Weights of a small image classifier: batches of 256.
Rows from block 5 of a small image classifier, named by matrix and row number. Rows with one number belong to one neuron. Each number is 128 + 24 x the weight over its row's rms, rounded and kept within 0 to 255. All counts start at 0. Numbers have three digits each.
Before each neuron's rows are labels from the 100 images, of 14848, where the neuron reaches its highest value: "top examples" is what is common among them; "patch colour" is the nearest of a few named colours to the mean colour under the peak. Only what is clearly more common there than usual is listed. The data: simulated fluorescence microscopy of cells.
# fc1: MLP up (model.blocks.5.mlp.fc1.weight, 640x160), inputs 0-159
# fc2: MLP down (model.blocks.5.mlp.fc2.weight, 160x640, transposed), outputs 0-159

top examples: yellow stain; crowded; cells: ten or more; fragmented nuclei
patch colour: brown
fc1.85:102111150105107126129140157130119101138146142110064122117148127119101115134096086131105098178148174154189140135127124123145162170120111102112108134117089116118119133128148102168129132088147139135129095156116154133082139130145129101143136127165121105071115159131155131150127127118137137133115117156086133136133108132132096081122105136109142173165094146125151118142131121126119144158109141063159150118135168132095111156144095115153126145178103105135046138157139143129103142135163135
fc2.85:095119142112114152142139176108098135117141159127073111135147131125111108140094094134084113161133166162194162139118130124142152182106128092135119120121106121123114120137158117163103121108140119130127092160102153126081139099126111128145109125167132102094111171112167141147127116120143125135123111134112120119127088120129110082143111148117149155144109155126151097149124134131132179143129139077148150115154165116070116163138077127157111110186117115114066122163149160126123122129163134

top examples: membrane rim; few cells; cells: one or two; cyan stain
patch colour: green
fc1.77:120134138126156131109108087127119103098165134126120128138126114125143148114153147143116140118140139116079130166122118161141147107114133114101109090087160142122168149112149122122148087086092138138134093164155102132124112127112120158131108128116091125116132132169098073146128174111111129127119080110169137136103133126121130137170139145113119152118095147139139160057119147141072135113108192132109142151144111176150126180097121115081175164158149106142144132155126174143111132094141104
fc2.77:174115146155098117157159095154152122119073134132146109144172110115151124108161131150155090148175125125119141150169071082134094130116176097136151127147102127149129141136102115107109150169086159105099114115140082100154142122146111134171115140131120147156130114168121142088110125114109103144136129130134127067157167139131084120121188152061130112106149153125138119145114145098146103108120173171123135119126145126111141146131123127130132124089141117119088111098134131119130141097134121

top examples: membrane rim; cyan stain
patch colour: brown
fc1.167:119114085137110125104135117105129141089144105106147136142105119132125145147143110119160127078118138153087130160151119171139169129123121145132134122130136164138132184119172096083098119123126174162127117116110131092149129112110128111073146136099123158139129099129128144099086145118087147159105126078144101167105120139125123158122130094135130102123062089083142175117157114173174141149127120163099140128120122164141130104096142161147147113128137128150168129145100174116131119170101150
fc2.167:108121069132126129106138115120133112116108092125152135130101135113149161128123110092161101087130148137088120142123095134144159148107106148126121118123130184167146168131151111102108139165142154167132104120134080138156138113127114124087173156098122154121107079137141136101107161113084138157141144075163111154103129138122127138078151107135102126117079077102123136119170126133135155146112121172124144127107136149142133076115164155140171148092120149159153143144103147122131130186117143

top examples: membrane rim; few cells; cells: one or two
patch colour: blue
fc1.574:084130127149132144124126159101160154117120105123147157111077167162113124161133131149113079148095113104156133109133164167099098092120091132115141135166148113156102128116123149151116098148114099136162103154097166163164105144109099140123130129091152106140155142125136057146139128095112125140144128127083141164104152057123153130129141156156143114121096109131087101085125140136167130123133117121109142097102136194114140102112168111114154160138158143119110150119120144149112132119136137
fc2.574:134125184145081128146100091129174167091126121159130118150132116137172115176127101133111117129112131119157125168171122144132106128127123107120149142103093132151098152092151102091098119147101124117135137153109109105128176153139115134115145130165136125105142104130105130190148081170130093118107150167107108133112121132144086158106119172113101132116171092139090147168097124171122133125144129120152093126120155141123158146151090132102134112153120139140104135093086135112125079152130092

top examples: membrane rim; crowded; cells: ten or more; dim
patch colour: brown
fc1.242:127153163094094117106133120134150162124092161090133125103172103138082152143135102138090125145158150163107102120093156108112142151112146075153091148137115085148139124140153165155122099122123159128104119137100143113130132136066093130119116110173140172140146138109138158068128158131113127134116123139104156159110161166113143154129119068123130144167162109132136123110092113124133150085133147098156132110155109130144118136139159089121129133106138126183141102099145118111101121138170098
fc2.242:176135104128134143126077123138081134151137083100138127122116153095146134148111160111131101158114096158092131127097112119154104131154148163111137126066170127170108116123128153114084130133129130125087137160146128138114141091138109132111111131147125161135122131170128162164143176116122111166152130117173167099180166118100106124105125129160140136119106137091093113137145143112087136116136092119154098100074134135158133092129101164126129100130112112095154159143150175109126122116164142

top examples: membrane rim; crowded; cells: ten or more
patch colour: brown
fc1.460:098171134140119134099145090143125166111152116119149106101141120141119158105129094128147123147185104165133093160086104117147117103160126099135127106157121089117186156107185144143120122150091116116107083127104156153150124159143120130081129097135122098113138124148114135096154139166084138132110066108142135076094140144135143102131116099119143121165151109107104103111128143133138127145163150110160119141161113171131144138153155084157101125120131117149168112095173135130127149113150125
fc2.460:158089126112108121102111097127098089123119119109112074139121153112136150176116125093135162076132162126097138102161100137121107128120124130126118161116163123136152110089140169096149094129161129075096151179105119153092159113154142148114163127164134149139119150151164135119145109121139097102133153129140148146124128113135132152162121113138105129148111164105127148141144113107189151064128119115085135181106144107120125120089115145091112114175122141131119160170107152147108115139157117

top examples: fragmented nuclei; yellow stain
patch colour: brown
fc1.479:114137129138100145171151119154132085162109124156117106112107144139059130131113112159134130106139139122095122085149121147132116109133147117148092109169144097098168109115084121117144122123132100174155134126114141164126134148134093126119155169135067158122138172170131133148128113154096132141101119161154155156101158078133120135104143181114154136119138124094160090108111099126134096168104107128118122139093156133117127127161077156096146170118108107126125119108168111137106177105140118
fc2.479:125140147118140143149171112179153079147114117148102128126106133122087155145130132155149129110136138125102127127141137126111123087146137123115110145154120089089153105123093138108170143150152095143172121092095120121144108129144095101110144167127112158120136159166129141153127144109091133130093109151143160176089153102122141172123111179122134145128122117100167105122117087119109099152070118121099142148098158145094130147135083146095169158128117129115125113097173102129093183091148121

top examples: yellow stain; crowded; cells: ten or more; long thin cells
patch colour: brown
fc1.559:067114105130091122179124145134106123128109134092142136105137121109120138082125134111139137084114134115124147117133084105078132148105138094128186139131141123108142140145123136158112098149082151126161149135124106157120173142117110127133140133123126126139129115160102117153121099155135140123159122041073123151167161163130136124109127153149133160139127119127105144125175130104164130132129179114138183128151150134118154152143123135137112165080135130095132109090137090151125151071092143
fc2.559:113154174149117104160142149137119114134154164141095133167159132112130145103161146174114111163122131099103088157095128116155155113136121152150093136129173097077079143153135118119129157076131122085151124151121123129100151154162135139191109102130117109149144121133121123141127156091159090094117101141137139092118131163086079171151139120098111142124146152127119124128162132129093124121140109091122098119149084113108129131086163110128145142160099136128114164084123126136146097155128107

top examples: long thin cells; red stain; fragmented nuclei
patch colour: purple
fc1.54:165077139109149156137138146157136136164122139116152101135120150146144166123098072141142095101074152107094168138162091157134096119110125190129109169120124138134092151136125119099148121128142059107158086142137156164106109150106164118127111112100089156077153167148075161117141134127107160134118122121139092145126146130127137114117101142115110077124151131157178129126127156179137150110161157112124123111129102117131121111119167131145139120093123123136107109124128120132120128125096115
fc2.54:131096105139162134129151100130153133148141146105140156117100164124133155128123116149105137112114113151131087107192135128155095175134115156098152165108101140111154154144118109110131139149119137136117122126137142148149107159132089119101130184100163148147098143099155114102109117117080123096121118141140131156077158123122161104128127108113106112110178109092084128100193139146110103102082136143161131123162079140093147133088140118131118113120191096146137083127149136121126162119136151

top examples: membrane rim; few cells; cells: one or two; out of focus
patch colour: blue
fc1.504:117099052107151121132142132156141138109089161129160150116155119145162138172155152128088095118142105136178114118122138134130113125116099160164149106114093146155113143107115154164130114132137119142112122151164124117151109114180086091144154160164153088109123110140178080118077156114103108125139115102128129164148122117142142115141122151147110114151106112119151165111140151151181102157119112125063126094110139137093122124155152094064119128144109123124126113113097138113131130130143127
fc2.504:174143098103117132185127136149175136129109128154125108124104114122167115110114084127153096159126130112174147155092142119139134092179118145162112148107142143122106106144132112089104120173123112135176144143092170151072150132133074125179129098134091095105180135144115138107139184113134123124180165127101124125139113127113096143124151118096141161139136087171109116101144129131113128115124105115169126137117125115126120130118155133149122153114096133092077122131103105151119133148101116

top examples: yellow stain; membrane rim
patch colour: brown
fc1.445:075115159091125118142141140108187091128191144106154150140134135110119120109151085112139130126116145117097126149121134176105148147135157149077104076163127127109127173117114128149160144140098132127124115120068134101138109122132131154142155127151139131142103123110120115125131105116112141171144097117135154164156102159124118122133113120109124083118062163123115136096115160102157165143121148145132105156162083082179085143130133151111121140115134130105167126114127147117149157135086097
fc2.445:137124153175098141133133148149162116111134136124084114129150137108155097138121128103134166150164137131105153137173111107119123097114169121131121105114105106112096109148085156089177128141153130156100110158101143156076132079127174112153114094164142066096125090115161125111133148147109112105087135122150168132095144139138139115130144135102125158158124119100148133147144166092154117176129123133098116161106149126095110130126118119114095127111098111150132142126140118163154101143189084

top examples: membrane rim; few cells; cells: one or two; out of focus
patch colour: blue
fc1.237:134125110103124086127144156097114114109122105064151123138158141124178135117117133096112118147136140136106160089161149158147091125179126119161147144131136091123145126091129162101119137150118109134123136119129129132117134129144124136100171138143150125117146136150155084080106118156133144084123147140131118169144116152129070117147127207126163120127139105135160127113141124114146137108155111083120100106140173139078170096077125145068129090139133153142107156100144126136080143121111136
fc2.237:139128105160122120129106166160127157201135110141143114121086099125150110135134127142127100123158134143125123163182133127131071141100091105101124138136124088147128099133114124108096125101101108100163109140115145109118183162138127135134096138127180139126153133090087158153105170133118128140133126115173117097111121134142143147128137129118129116116142160139104172121128100153138128138105079136124114160124098153173158125176106133139120142157152156106090090156144075132074092116109157

top examples: fragmented nuclei; crowded; cells: ten or more; green stain
patch colour: blue
fc1.608:178074161091147157090114117125088132144124151112156146102127122114111114110126077083128133158130127178117149082124129145161109139110111118152102141113141088125126153136116156119160119059147107103135136177150135121112139114120132093121151151130159131168095152138138129102091133131090099095147124174110126159154117098136129119131145161143122062097126147128166140126166132152123159124169144165115124108129132125130112126135092096124149118161145113183101106135106116117148154158100111
fc2.608:152163111083120163140104120152140131129085102095119097145116161115108112186136139135117122120138141148156098141180156138143081153144127096115151115114114131151128178102122138084109120138100136146087182121152129078106161046091130126134136107122142132130142151135123133092119155146151115150137164152083109143131142135182118128116160092171113108133148096104166139135107153131111134141107086146152160114125073119109143113118139128140123134075154117140123132134141108122161109123119138

top examples: yellow stain; fragmented nuclei
patch colour: grey
fc1.319:100135130137122112151131139118140104147129112184101139110152115169125126150130077139111121140156139168096103174111103144112157130134106142156101154115159078090120137123113150167139128107126148125113097157113106148073154126167079092147162133140094087106152149154120129150146103124120131104130103107120145090103114140110124115147144164112125146162137167113118103135123142139137120139134144089152149121153154131064064124078135117129157160180116106102108127146103153164132149154110100
fc2.319:165124122108127125149133133110140103143159113175085105120118119181155119167146077138131140138146110183066123175130112144124170150147092142152135135102154102115108127143138147174134128096129140132134090155088125136096146120147082109124154141125099105103132132145124123137138125080153124111115117093115179058105108132135119109129117171116127153127158135142116107148119121112125134145127134118174143119140150112041086135090135132147122149156136131101096125122106154151148130152140101

top examples: long thin cells; crowded; cells: ten or more
patch colour: green
fc1.368:156113124097096156143140097137114117150113131118115103139144129111133122086127107111126107131110163101131169141133158142080163115144149145164105117102156105171080111106141109117155109129118167145148163115143132144113146149145140110168084172113162127092102110149189119119096117133135128114114130138094155145121097148116119135156122161126118068162157113135129118141141100100138115147090123090085131119123127159143192179109093119118085125189124134125102103158109081137134139131138132
fc2.368:108128166083146144149152108105140181184184150120142118140143152146141123112098134128094109103112148097153109081132107143123103128090153140135119129145112093162139135137166128109099139114120133122098124135121094129144111124117118104142119116165089129198111084130136178084127138142062107174113140156162135163130163149114149115159102149114110146137150120115133115110135138128140109098108128153141123114081132103106132115087113082158113137104132166107147106111166108139139141157169122

top examples: yellow stain; vacuoles
patch colour: brown
fc1.174:110129102122131121105155173152140107173102121088086156105127097117072104131086146117177107127118154109197165136150161141154157174153108109100108149140158145147101131135144107094142081100131103136143114125102139133117119162136140130128153155134098117087140129155133126114129148117081148121093115152129138158115088072090131123115122162133156146141088127106162126142094121154168129163084140114129149131110141126167131120130086115158110089125132134161136156122116154095112140125140128
fc2.174:091129115096144114128150202131134097150088124097095144104125084109091083148097135125168103126122176108175165148143157119133137176136137103101131122163127132138128110142147115112123079136134115125142122138128132109129136131115114132142145164126103139116121120150141125079126139112097155122099118149165165149114091077083136140129087161127130148141087137129168125151090122157167130158111164110124160120133141140179134119127096137159108084118113135163119169119107163082126156120126126